config = dict(
    bottleneck='kl',
    decoder_norm='groupnorm',
    epochs=44.7,
    adamw_weight_decay_other_params=0.01,
)
Rows from block 9 of the encoder of a small spectrogram VAE, named by matrix and row number. Rows with one number belong to one neuron. Each number is 128 + 32 x the weight over its row's rms, rounded and kept within 0 to 255. All counts start at 0.
After each neuron's rows are labels from the 100 clips, of 14976, where the neuron reaches its highest value: "strongest on" is what is common among them. Only what is clearly more common there than usual is listed. The data: short pieces for a synthesised band: melody, chords, bass and drums.
# fc1: MLP up (encoder.blocks.9.mlp.fc1.weight, 576x192), inputs 96-191
# fc2: MLP down (encoder.blocks.9.mlp.fc2.weight, 192x576, transposed), outputs 96-191

fc1.243 [136 126  74 109 154 126 126 112 139 129 139 113 162 131 119 186 169 139 139 118 145 108 123 115 116 146 107 111  80 118 110  99 119  80 134 111 128 112 135 179  98 124 107 116 148 148 152 153 127 123 152  61 106 101 107 157  84 134 125 124 107 136 178 184  81 110 137 191 143 139 130 112 150 152 151 149 152 153 120 129  98 109 140 160 159 143 104 122 144 120 120 119 142 128 153  58]
fc2.243 [120 108 123 111 126 117  60 105 116 131 160 174  89 132 109 117 111 134 139  75 143 121 132 143 191  98 122 150 124 164  71  93  86 109 150 145 167 141 184  98 117 104 104  96 110 120  45  92 133 181 105 116 165 156 142 167 155 100 107 128 125 147 122 169 101 199 103  96 153 133 122 151 120 125 104 153 156 148 126 110 149 116 129 110 128 164 121 108 158  79  82 101 175  68  89  70]
strongest on: kick; drums; snare; closed hi-hat

fc1.149 [103  80 133 114 158  78 196 109 165 158 122  70  90 167 139 119 139 126  85 122 102 175 175 170 111  89 153 145 128  73 200 166  93 164 152  98 147 118 102 110 175 178 101 138 124 116 150  95 155 130 129  82 168 123 122 129 146 178 186 124 113 124 136 108 149  79  84 162 114  87 109 159 122 158 163 104  70 152 145 138 148 130 117  74 135 163 161 135 162  96  85 114 156 147 132 188]
fc2.149 [145 194 138 129  88 129  44 100 154 138 145 111 138 151 113 112 106  81 115 152 156  96 139  73 156 134 109 176  58 145  66 122 153 187 118 102 151 188 112 154 102 106 111 181 174 115 124 105 101 121 140 167 111 131 143 135 112 146 109 154  97 130 112  65 177 118 117 133 119 107 136 100 147  76 147 126 139 116 116 100 136 127 114 178 122 108 144  86  93 137 173  77  96  73 157  86]
strongest on: kick; drums

fc1.200 [123 161  99 150 119 139 140  99 156  78 110 164 118 131 143 181  96 143 150 129 116 124 136 139 109 122 125 155  57 111 143 123 109 107 176  85 178 190 136  69 134  96  93  94 165  79 113 130 101 133 195 148 120  92 157  65  86 112 160 182 154 103 136  32 146 108 161 138 204 199 121 128 143 122 164 129 107 157  81 127 118 117  91 129 131 150 117 148 117 165  96  88  95  89 135 155]
fc2.200 [106  79 113 134 142 111 124 145  74 145 138 147 188 117 108 150 129  98 101  94 130 125  83 134 167 117 168 150 149 110  80 119 142 109 129  94  27  88 125 106 144 148 148 115 150 162 126 155 190 129 184  94 171 104 144 126 131 136 221 155 144 158 152 133 167 153 162  98 178 140  71 124 109 141 104  80  93 110 154  59 169 131 169 163 120 152 137 146 134 117 122 120 194 143 140 104]
strongest on: bass guitar-like

fc1.190 [ 87 104 127 126 170 118 134 135 131 150 122  91  66 139  68  92 105 115 160 141 131 131 131 131 118 149 102  88 136 142 140 114 150 188 115 137 174 109  95 140 136 110 157 122 137  69 104 164 154 101 103  94 157  47  19  94 133 103  48  94 126 106 155 130 149 110 173  52  81  98 140 168 140  67 128 129 102 106 131 138 110  57 149  84 123 133 137 159 139 145  93  99 111  86 131 143]
fc2.190 [160 144 111 135 130 128 131 148 104 101 156  95 205 124 206 135 161 149 150  83 149 120 130 145 100 139  76 178 105 130 109 131 131 122 141 108  80 143  74 168 143 182 138 162  82 168 197  81  71 165 163 114  62 110 162 148  89 123 100 145 100 138 125 136 110 139 129 165 192 165 119 130 106 179 140  93 130 115 125 186 130 118 156 119 122 156 104 133 109 120 119 101 107 141 129 117]
strongest on: clipping; open hi-hat; text has "clipped"; thin (high-pass)

fc1.312 [102  93 112 118 133 160 135 133 122  62 106 113 127 137 185 111 111 102  84 137 123  85 103 140 156 208 139 135 155 129 101 127 174 160 115 143 102 167 135 127  89 159 112 119 100 108 131  66  90 125 143  99  87 134 133 142 119  97 142 101 178 152  35 103 114 130  82 141  93 168 137  61 116 111 126 148 130 136 142  74 105 134 150 126 169 143  55  87 103 113 138 176 145 130 100  90]
fc2.312 [ 94 108 147 136 125 110 123 120  84 123 151  96 130 144 112  85 160 102 109 175 141 134 235 105 151 181 107  94 175 127  78  96  85 168 129 129 158 115 208  93 116 110 155 167  95 152  78 141 128  69 138 130 101 100 122 113 144 145 165 127 102 108 180 162 141 133 110 100 112  99 135 102 127 161  90  87 174 129 109 185 145 201 121 142  91 117 144 134 193 146 210 147 150 173 136 156]
strongest on: organ-like

fc1.389 [170 112 140 126 145 135 116 109 118 138 127 122 178 153 184 137 162 129  55 163 114 135 120 123  78 129 119 138 127 139 167 109 136 128 100 116 166 149  82 164 105 133  84 102 103  97 153  95  99 151 112  91 133 115 211 181  89  96 121 157 140 109  83 131 181 135 158 204 104 139 114  91 156 163 108 110  69 141  88 203  92 138 117 125 121 211 136 130  94 143 127  79  94 123 143 149]
fc2.389 [124 154 145 154 126 149 118 154 122  60 119 209 101  84 111 128 110 151  73 174 109  86 151  39 181 119 136  87 136  91  88  74 140 104 164 124 109 114  96  85  84  83 166 117 145 165 115 138 146  83 133 140 198 180  81 119 134  88 107  93 106 182 125 153 101 114 150 119 126 113 119 164 132 105 151 125 134 126 166 105 154 118 121  87 136 128 114 144 170 148 127 144 141 115 111 127]
strongest on: bass guitar-like

fc1.53 [104 144 177 127 128 142 143 158 123 143 112 155 151  90 143 183 151  98 113 118 163 145 181  76 178 140 136 128 131 107 116 139 171 121 151 176 137 152 126 126 132 155 157 154 162 132 158 125 171 120 141  99 163 169 130  50 113 169 148 129 127 132 160 131  37 121 187 143 161 143  81  76 156 138 155 162 134 119 160  89 151 132 135 163 166 135 157 127 205 152 113  81 126 131 141 119]
fc2.53 [127 134 108 140 192 146 145 157 193 124 142 120 128 167 113  74 131 152 215 124 100 104 113 112 135 126 144 140 125 189 184 135  81 133 118 106  52 107 108 111 142 139  66  93 132 130 138 114 101 136 144 187 126 145 131 145 152 127 153 129 103  95 137 156 104 102 100 138 131 162 174 189 169 135 119 104 117 151 131 117 149 163 127 130 100  96 141 137  86 111 127 109 188 164 109  69]
strongest on: kick; drums

fc1.110 [ 95 119 152 121 130  95 175 158 128 122 116 122 120 112 121  99  35 143 143 145 125  98 150 134 142 183 113 125 190 161 155  80 137 210 133  78 127 123 113 103 112 153 178 178  96 130  91 101 172 154 134  99  97 111 105 107 167 141  83 146 159 139  75  77 167 154  97 123  80  99 141 134 137 140 119 138  96 145 105 124  92  76 147  25 110 112 151 136  97 114 100 152  61 137  48 143]
fc2.110 [149 121 169 169 133 158  85  69 111 147 122 105 129 150 129 102 206 118 164 180 137 139 132  95 161  81 153 149  84  81 159 113 152 133 102 134 185  88 131 135 159  80  93 161 139 151 142 115  93 100 142 131 117 154 106 108  72  75 102 108 102  83 124 114 119  66 150 167 148 111  96 133 107 126  93  92 162 129 156 160 118 107 176 165 120 154  82 159 103 122 162 145 166 110 182 128]
strongest on: muffled (low-pass); clipping; text has "clipped"

fc1.222 [105 173 154 127 128 129 151 148 126 134 136 111  55 142 142 153 127 128 156 174 121 147 140  75 104 124 184 172 107 125 120 110 183  97 102 147 144 170 131 107 107 136 168 104 153 135 182 169 105 144 172 127 165 165 142 149 134 124 126 145 125  55 146  77 202 139 146 127 119 117  43 167 133 112 129 135 173 116  88 136 122  70 130 132  81 129 124 186 116  85 133 146 128 160 128 131]
fc2.222 [113 108 151 182 106 101 111 190 150 117 124 101 138 150  89  98 196 120  91  79 156 116 200  91 128  89  84 157 142 154 174 143  82  93 147  69  60 111 120 165 137 129 110  84 102 134 121  72 139 127 115 167 105 112 139  83 117 126 133 116 165 132 128 109 102  98 112  96  90 144 240 115 157 147 119 119  85 142 150  82 123 141 114 125 128  79 142 141 144 132 138 135 125  78 112 128]
strongest on: muffled (low-pass)

fc1.160 [156 173 200 164 126 151 116  98  93 145 149 121 152 160 114 156 137 155 192  97 130  71 155 139 115 179  90 109 153 138  96 117 133 109 180 143 158  93 121 136 159 132  69 148 145 115 129  91 126  93 112 147  93  88  32 112 119 161 101  90  93 195 137  38 128  92 152 169  95 110 136 103  78 150 161 169  86  89 114 121  94 128 148 123  94  98 123 114 131 155 126  98 101 114  80 119]
fc2.160 [153 114 113 109 125  52 114 175 129 128 148 120 156 119 121 184 180 151 134 157  88 175 101 160 109  87  68 128 134 121 165 136 154 144 105 143  79 163 138 110 165  71  87  88 167 147 120 124 147 137  97 151  90 137  61  90 144 137 159 113 124  69 135 127 148 166  97 126 116  98 103 172 159  71 121 161 133 126 138 103 138 136  98 153 126 160 138 166 121 139  91 124 122 125 163 130]
strongest on: closed hi-hat

fc1.132 [128 144 145  61 128  94 142 173 104 120 140 129  97 133 128 150 166 122 160 108 171 162 175 178 173 161  70 145  92 109 151 104 173 100 140 142 135 206 111 155 178 136 184 112 164 141  65 152 106 159 138  93 159 132 131 126 130 142 152 132  74  97 154 144  55 108 151 103 106 117  97 128  57 138 121 172 146 140 112 120 124 210 109 133  98  73 168 100 109 138 125 144 125  68 133 127]
fc2.132 [117 110 122 139 123 170 131  74 111  83 127 147 136 127  99 111  94 135 136 174  57 124 118 112 137 123 115 147 151 204 127 122 112 108 178 111 149 136  57  83  84 155 165 131  76 155 153 113 131 107 146 164 115 119 146 126 105 107 142 150  89 158  66 119 152 152 114 152 165 171 158 136 200  86 127  83 126  91 133 119 123  77 171 147 156 148  79 135 132 168 134 118 141 113 131 133]
strongest on: organ-like

fc1.8 [162 115 113 112  91 141 139 176 124 101 123 117 163 146 151 147 154  93 121 138 142 114 135 104  91 148  63 155 157  80 136 166 166 152 128 225 182 160  87 158 153 138  94  94 128 120 116 121 135 155  99 106 102 147 128 147 204  76  98 118 112 148 110 134 125  99 163 131 128 206 104 128  97 139 113 179  82  59 129 141 164 156 161 145 154 118 141 151 180 157  91 145 122 157 187 180]
fc2.8 [161 143 145 118  98 166 149 108 146 124  87 178 133 128 115 127  97 145 147 155 122 114 143 144 122  94 117 163 101 141 145 156  96 174  98  59 140 214 167 168 160  89 119 115  78 107 151 140 134  73 102 129 184 136 109  79 133 112 120  89 128 152 177 149  66 135 133  62 144 131 113 159 146  79 141  77 113 160 107 118 151 120  97  98 159 158 162 125 124 175 145 125 166 102 103 162]
strongest on: muffled (low-pass)

fc1.10 [138 148 103 169 198 189 147  86 127  88 107 117 142 134 152 105 161 148 174 200 145 136 139 145 100 135 219  84  60  84  58 116 202 117 171 190 107 157 175 153 156 125 149 132 138 132 113 148 177  80  99 106 179 147  99 110 202 151  95 142  93 104 176 106  64 127  75 104 133 125 147 146  99 131 126 167  96 103 131  90 125 131  83 120 156 173 119 115 105  89 115 133 119 113 115 134]
fc2.10 [134  94 126 140 124  83 159 144 125 164 131 116 112  86  95 134 121 149 150 114 100 142  93 140 105 179 114 159 119 151 153 166 239 172 144  98 168 122 184  92 158 166 124 143  97  60  77 148  75 139 131 128 127  84 108 137 134 118 125  92 174 130 176  80 115 157 182 146  86 132 155 131 111 155 158 132 153 118 122 137 140 125 174 116 152 138 122 124  64 177  90 152 124  71 155 145]
strongest on: closed hi-hat

fc1.21 [126  59  93 146 107  96 158 136 156 131 107  97  76 122  96  85 111 131 110 126  86  90  77 121 191 118 138 141  96 141 186 131 101 159 147 120 137 101  70 142 106  99 147 101 147  94 139 129  83 115 146 110  77  83 168  72  97 125 164 111 164 123 103  86 122  82 170 153 156 148 137 128 130 116 119  87 138 142 109 147 158 124 154 129 144 110 173  95 123 153 150 156 156 132 122 144]
fc2.21 [ 98 174 129 152 163 119 103  97 131 138 198 163 127 149 137 174 120 102 171 130 122 165 186 111 118 119 132 127 139 132 138 133 130 107  95 141 142 137  84  88 127 100  67  94 187 131  96 176 159 113 109 170 179 113 187 122 117 121 135 133 116 125 151 162 139 198  88 146 110 100  99 144 119 123 182 146 102 142 118 131 113 140  96 114 120 116  70 145  78 121 115 100  96 130 160 116]
strongest on: closed hi-hat

fc1.174 [122 141 102 110 162 138 117 148  77 112 113 120  70 174 141 101 159 143 119 185  98 104 163 116 119 135 112 147 103 116  96 151 133 181 164 165  49 136 119 113 111 107 149 131 131 107 138 154 140 126 141 129 178 132 134 110 190 124 141 125 116 165  78  56 172  82 143 176 136 175 135 115  83  90 209 139 108 163 159 108 152 128 108 112  95 168 199 142 117 127 161 133 145 150 113  93]
fc2.174 [140 133 125 165 129 209 112  99 152 142 182  77 176 169 158 132  93 142  84 131 150 121 124 150 139 112 129  96  86 107 134 162 138 121  84 104 156 182 138  75 122 133  67 131 111  98  99 100 115  58 142 122 112 174  78  95 106 138 127 165 163 154 152 131 103 174 107 185 152 153 101 181 180 147 113 168 105 116 109  82 135 160 154 137 118 114 113  92  86 172  76 115 144 126 109 158]
strongest on: bass guitar-like; muffled (low-pass)

fc1.333 [134 126 102 125 158 143 143 194 151 144  85 154  53 158 138 127 110 118 116 135 122 147 151 139  85 127  80 154  84 105 137  94 116 125 186 112 147 114 152 128 109 143 113 115 122 163 120  98 172 149 144 159 118 109 161 118 133 124 117 139  91 127 129 126 185 118 161 153 130 137 122 142 156 106 116  98  95 148 186 151 173  98 136  89 128 192 133 169 131  65 101 112 138  71 142 123]
fc2.333 [153 165 127 108 134 156 106  85 141 129  50 149 149 163 136  98 135 168 101 120 139 119  63  85 131  90 155 139 163 105  96 117 104 103 101 148  80 167 121 148 108 142 108 152 155 156 128 145 130  91 137 148 141 156 108  92 121 148 146 192 136 104 111 127 120 149 133  99 110 121 132 178 117 127  92 155 144 141 182 108 158 131 168 169 166 144 180 100 103 174 113 111 148  96 126 110]
strongest on: muffled (low-pass)

fc1.361 [157 119 150 163 142 103 134 166 100 115 121  85 132 136 102 152 162 115 127 131 124 123 151 119 107 177 130 144 126 132  90 134 155 143  84 113 110 110 172  70  78 111 168  83 128 117  96 189 140 120 119 158 117 140  93 155 143 140  94 181 119 155 124 119 164 139  82  94 156 143 166 151  96  73 134 147 145 125 105 120 101 130 139 113  86 224 148  87 180 109 155 131 152 181 202 117]
fc2.361 [ 96 119 106  91 106 132 146 125 133 148 153 168 218 156 150 133  99 150  94 117 149 148  81 119 136  84  93 133  76 179 152 135 151  43 116 160 171 145 130 155 164 179 110 110 115 121 148 126 124  99 148 152 112 160 108 168 113 191 158 103 172  77 133  84 155 109 186 118 101 102 114 112 146 160 101 145 121 183 186 150 124 130 106 186 151 153 144 194  84 178 110 113  82 115  66 132]
strongest on: organ-like

fc1.20 [130 161 108  94 123 127 116  73 142 130 106 125 116 112  98  65 148 187 129 109 135 116 127 107 136 153 164  76  82 139 126 123 155 134 163 138 114 103  79 130  93  95 144 163 149 109 142 137 132 117  85 139 115 123 140  59 146  95 116 115 110 172 137 119  97  48 142 131 123 136 131 108 139 148 135 150 143 167  83  91 120 125 108 224 119 140 152 148 191  88 138 102  87  84 166  91]
fc2.20 [175 122 137 151 139 168 113 117  96  88 134  59 173 107 105 100 167 118 181  94 177 110 157 157  84 115 130 135  96 125 210 157 118 106 151 108  81 130 125 157 118 151  69 159  99 107 117 116 190 108  80 115 161 182 114 132 136 187 163  70 126  88 125 150 118 147  65 135  79 103 143 134 110 140 177 112 142  77 117 173  92  65 123  96 107 129 108 163  91 174 136 117 148 181  85  93]
strongest on: clipping; text has "clipped"

fc1.33 [107  57  97 136 134 109 158 168  81 104  94  88 140 129 115 127  81  98 121 104 126 136 116 162 169 188 165  97 135 147  97  98  79 188 122 116 102  94 154 159 119 114 128 134 117 179  76 111 108 159 131  65  91 139 113 132 112 101 154 146 152 128 126 166 119 146 156  75 109 114 139  78 108 128 185 103 145 151 117  96 106  73 143 118 149 101 141 116  55 125 127 169 147  90 167 130]
fc2.33 [115 117 111 115 126 113 166 144 141 159 164 120 167 118 102 119 160 146 174 131  93 179 107 126  80 146 160  81 122 136 105 121 107  66 139 115 108 106 164 131 133 119 180 132  95 114 147 108 184 157 141 142 132 156 137 147 163 143 122  84 114 105 203  57 167 162  78 137 115 143 173 119 125  71  84 145 114 138 158 128 177 114 118 167  95  89 111 132 124 139 150 138  88 173 101 117]
strongest on: clipping; text has "clipped"

fc1.221 [ 95  88  83 129 132 138 127 134 110 156  82 165 115 105 114 163  72  95 137  84  64 108 135  96 164 162  81 184  88 136 151  76 107  66 140 103 121 137  94 122 156 125 148 101 152  99  92 135 133 116 164 100  99  88 115 105 121  79 116  90 145 123 162 170 114 144 149 116 173  54  80 106 138 107 142 117  85 157 120  97 133  68 149 130  98  98 123 120 137 138 140 147 127 139 120 156]
fc2.221 [140 150  94 125 112 130  97 211 130 158  59 140 132 202  99 145  96 154 110 139 143 121 153 147 143 132 159  92 136 113 120 129 138 141 181 135  76 214 103 112  87 113 120 175 190 158 180 153 134 129 109 146 145 105 131  78 114 170 171 129 110  92  95 127 193 118  11 163 127 160 146 126 127 128 148 153 127 123 156 125 140 126 125 129 113 124 188 111 160  70 115 167 151 125 151  92]
strongest on: bass guitar-like

fc1.118 [145 143 139 146 136 139 121 131 176 120 112  91 117 139 138 187 168 147 137 106 114 133 163 144  46 105 136 137  81 138 165 134 137 110 145  91 148 114 138 102  92 102  61 101 168 125 165 105 136 116 121 166  73 113 106 180 173  96 144 150 102 154 171 125 139  80 104  87 107 149 129 115 157 155 127 109 100 121 107 121  67 120 138 180 123 245 151 112 176 115 129 147 126  65 136 114]
fc2.118 [138 149 111 132 150 150 125 125 123 130 151 159  96 118 132 128 136 116  99 142 141 124 136 129 158 138 101 139 103 111 124 152 109 119 117 122 130 142 143 108 160 160 175 152  85 136 123 134 150 142 126  90 141 161 131 141 148 116 136  79 117 136 143 129  23  51 139 120  70 129 136 141 147 168 132 113 208 109 148  76 146 137 131  88 123 124 110 103 109 144 112 106 148  99  88 108]
strongest on: closed hi-hat

fc1.154 [156 113 167 100 138 141 116 143 154 137 122  49   6 124 176  93 136 154  40 149 116  85 134 135 124 151  88 134 110 179 155 113 156 126 113 137 119 118 139  94 119 127 195 107  69 120 125 125 146 132 151  80 160 141 134 162 145 137  94 142 108 165  71 107 129  71  93 187 134 130  96 120 130 134 122 133  60 154 137 121 107 127 130  94 121 138 116 135 107 137  54 157 128  97 120 160]
fc2.154 [152 104 138 152 102 101  87 132 126  93 114  80 134 134 139 111 139 119 142 104 106 138 123 134 122 159 115 162 120 101 119 131 125 148 126 177 115 214  56 107 115 172 139  96 134 131 116 131  94  76 111 118 120  96 149 138 108 123 181 160 117 176 121  74 159 221 150 143 112 150 128 157 138 150  96 151 134  61  94 112  61  94 134 211 149  97 180 123 201 171 125 102 105 210 134 162]
strongest on: vibraphone-like; organ-like

fc1.386 [121 121 193 102 157 126 115 171  89 120 108 152 100 132 150 121 146 138 191 184 133  82 160 139 135 145 109 185 144 138 161 138 102 151 133 175  99 147 164 125 181 134 157 159  97 123 114 119 156 116 140 115 168 116 161  96 140  99 143  63  92 132  96 117 112 197 187 175 117 151 101 113 119 142 132 112  94 101 132 157 168 136 139  41 150 110 101 185  47 168 134 143 113 101  91 162]
fc2.386 [105 121 113 116  84 111 151 123 138 173 106 129 118 146  70 138 140 100  98 104 165 179  98  91 136 141 105  77 147 109 100 108 155 131 115 108 119 115 128 116  47  99 105 155 141 158 157 150 143 140 112 142 138 124 102 103 168 152 168 157 111 173 131 154 110 145  56 154  85 129 143 143 112 114 149 111 164 179 147 193 108 118 117 201 119  84 164 111 207  90 125  97 184 163 133 112]
strongest on: closed hi-hat; rimshot

fc1.185 [123 118 127 161 108 126 128 166 125 119 148 118 117 117  78 121 120  89  98 138 134 190 148 164  99  89  80 100 100 101 118 142 127  77 117 121 151 123 176 174 111 120 103  93 123 135 147 141 142 107 149 121  86  62 137 146 143  87  97 162  61 185  76 172 146 118 155  40 114 141 129  79  85 123  78  85  89 147 108 149 115 183 161  88  66 151 162  75 148 131 103  93  91 111 156 109]
fc2.185 [128 184 122  31 146 169 119 152 147 182  34 124 136 133 183 137 102 167 102 104 134  43 193  97 186 160 139 210 119 175 102  98 144 189 116  83 113 147  66 111 122  88 141 150 146 138  85 150  66  86 141 143 117 103 107 121 122 128 172 159 175 124 175 112 113  96 113 137 149 128 141 112 158 133 208 193 110 161 145 114 124 132  91 134  97  91 131 140  83 137 162 107 174 164 119 119]
strongest on: bass guitar-like

fc1.353 [101 135 123 136 194 169 113 122 162 144  78  92 100 118 106  98 109 124 137 127 144 159 128 157 185 165 125 124  87  86 148  95 114 153 123  94 122 143 155 104 148  91 176 126  93  94 179 158 133 105  89 119 128 114 143  75 121 125 112  94 165 103 168 111 117  96 163 115  85 165  85 127 160 100 138 145 127 106 151  93 150 133 137  35 192 139 126 163 166 143 135  64 135 136 104 121]
fc2.353 [129  93 116 143 102  83 150 149  59 118  89 179 138 131 171 177 112 116 139 173 138  92 122 127  75 144 127 137 138 127 132 191 153 156 150 155 150 161  70  99 108 149  21 134 137 165 120 103 122 122 170 113 138 162 108 150 109 125  98 126 101 149  70 140  99 138  50 103 126  88 136 157  77 163 163 126 109 135  93 151  96  96 118 176  92 133 158 118  82 122  90 152 150 105 140 144]
strongest on: closed hi-hat

fc1.293 [148 150 120  94  98 120  80 136 132 141 102  73 129  89 140 137 137 123 112  90  39 121  95 173 120 113  77 160  71 108 138 120  95 107 108 129  50 116 144 139 156 109 122 124 107 136 106 100  55 159 139  63 101 151 175 151 133 159 186 152 101 122  95 120 148 121  87 113 158 136  95 142 146  83 171 120 138 135 110 145 108 190 115 116 150 135 102 101 128 118 135 160 129 136 142 109]
fc2.293 [105 125 122 108 133 121 161  70 103 108 142 168  65 115  97 139 105 119  94 142 148  99 138 120 161 158 158 140  76 162 105 113 170 116 158 108 215  99  68 165 111 134 168  41 172  87 147 137 144 118 112 162 148 120 121 161 118 105 116 165 135 129 157 175 142 141 125 116 106 113 154 138  96 188 115 194 169 124 174 177 138 136 198  92 108 153 124 110 136 112  99 150 145  93 175 173]
strongest on: organ-like

fc1.369 [122 143  78 141 152 137 169 159  83 126  93 159 140 180 130 119 109 115 149 104 166 100 199 156 113 123 150 209 140  62 127 144 163 139 140  48 133 157 157  93 147 205  82 134 110 142 123 143 129  56 129 133 159 158 123 149 125 107 167 150  64 106 115 145 113 159 157 148 173  67 134 111 128 157 181 143 199 111 175 126  82 159  94 134 129 184  92 145 129 102 185  85 105 144 141 138]
fc2.369 [132 116 155 103 111 152 112 123 124 112 153  56  92 105 111 131 100 166  94 103 113 115  68 103 148 159 124 105 110 192 117  68 102  73 106 128 138 111  82 120 103 114 204 106 149 141 131 127 155 157 105 133 120 107 199 135 153 130 109 122 151 154 120 107 163 146 109  94 134 120  99 106 173 127 122 133 149 156  74 141  82 165 131 195 136 187 139 107 133 143 104 125  82 124  91 177]
strongest on: vibraphone-like; melody instrument: vibraphone-like; marimba-like

fc1.410 [122 140 100 123 112 165 103 148 112 149  99 112 115 148 157 133 112 108 121 152 152 140 156 141 126 110 116 173  70 134 114 134 134 141 157 137  67 172 110 166  63 129  81 104 122 190 106 116  68 107 199 148  90 132 125 141 108 126 150 126 105  99 147 202 142  93 108 163 136 162 123 123 145 188 138 174 168  95 158 112 135 122 146 119 136 138 118 167  94 166 136 111 149 107 133 175]
fc2.410 [127 132 123  93  97 149 116 150 110 134 149 193  99  98  84 124  89 179  56 127 116 125 147 175 155 144 114 156 173 158  53 145 139 179 115 138  77 184 151 133 175 104 133 107 161 157 111 162 120  84 132 223 104 100 179 123 129 141 137 123 109 127 105 196 205 190  53 162  97 128 184 117 113 107 161 105 118 120 145 124 121  97 135 174 143 174 116 150 144  99 149  68 135 121 145 117]
strongest on: closed hi-hat

fc1.239 [157  77 125 138  94 120  84 170  85 115 121 100 218 138 128  93  68 116 132 118  89 129  71 122 127 171 134  96  61  62 140  93 110 153 153 115 144  80 163 166  98 100 114 186 139 128 119  82 130  87  97 143  97  99 106 185 100 142 115 127 126  82 100  44 135  90 126 109  95 112 156 127 102  88 126  93 135  78  49  89  86  97  83 110 125 112 121 148 139 161 155 172 134 136 113 119]
fc2.239 [120 109 126  82  81 132 155  87 109 136 142  97  83  83 120 120 148 111 104 136 150 111 180 124 140 110 119 105 145 145 104 140 124 116  92  82 122 152 125 129 119 105 122  89 122 137 135 109 106 146 143  87 180 160 164 180 109  89 120 115 144 128 142 155 130 111  81 132 142 123 103 107 165 139 124 123 127 117 171 164 198 163 181  87  97 149 122  57 150 117 100 128 103  77 210 117]
strongest on: bass guitar-like

fc1.517 [151  64  81 155  71  65 140 112 157 126 140 120 158 121 104 149 110  92 114 131 110 138  96 138  61 127 127 104 153  68 140 150 124 120 105 153 129 145 146 145  85  85  63  85 127 113 166  89  85 129  71 117 105  99 137 147 153  71 127 111 109 168 194 107 128 136 161 111 165  71 164  63 145 136 166 158  83 107  80 116 159 113 134 148 122 141  83  95 158 113 111 148 168 129 151 145]
fc2.517 [115  99 126 145 166 131 143 119 121 133 135 131  90 129 101 126 160 119 148 115 149 139 137 114 179 152 160 141  56 156 143 158 109 160 115 176 132 107 119 151 135 117 169 138 133  93 129 146 124 137 120 104 133 115 155 173 117 156 132 139 127 169  97  82 125 142  59 195  99 158  98  75 117 135 111 126 138 136 150 150 103 151 155 146 120 127 142 143 152 154 190 176  69 123 134 139]
strongest on: clipping; text has "clipped"

fc1.244 [149 129 114 124 154 124 148 197 155 138 100  63 138 138  79 157 119 107 144 129 123 171 117 120 139 182 129 138 105 163 194 151 158 129 136 160 154  99 146  89  70 157 130  82 131 110 116 119 137  99 124  96 143 108 107 123 144 129  53 118  95 102 120 122 125 123 186 147 125 131 140  79 106 120 154 119 175 130 100 113  87 121 157 170  42 174 141 108 123 105 153 118 131  98 153 147]
fc2.244 [ 72 178  88 120 143  96 133  82 118 132 153 159 141 155 135 141  92 161 129  93 125 138 126 124 136 105  80 143 103 165  83 123 128 125 116 141 140 178  47  94 211  98 140 164 142 192 145 109 105 116 147 125 104 118 124 174 117 129 154 168 145 122  83 143 186 138  87 144 133 169 167 141 167 154 123 169  84 133 140 106  74 143 121 205 165  78 113 142  90 127 141 128 140 191 142 107]
strongest on: organ-like

fc1.236 [154 142 166 129 131 155 113 178 117 179 109 156 150  62 200  96 117 142 140 163 137 127 118 182 148  98 128  90 209 118  58 145 170  57 128  99 117 108 165 148 112 115 184  96 121 107  74 173 168 196 143 153 145 108 104 115 144  88 141 150 124 102 103 111  95  81 114 116 166 136  94 177 129 117 151  47  67 135 143 154 104 150 127  72 114 167 124 122  95 113 121 154 119 160 134 158]
fc2.236 [158 132  97 106 131 144 135 127 119 120 163 165 109 225 110 176 126  94  91  99 159 144 170  91 108 114 141 124 124 138 132  98 106 120 116 196 144 114 211 155 130 124 135 167 133 156  80  96 115 158 176  91 146 187 106 154 108  79  94 112 148 127 139 102 185 126 191 138  98  97  69 151  59 152 104 161 135 138  68 201 136 185 170 140 113 134 106 129 103 121 133 149 123 105 161 125]
strongest on: bass guitar-like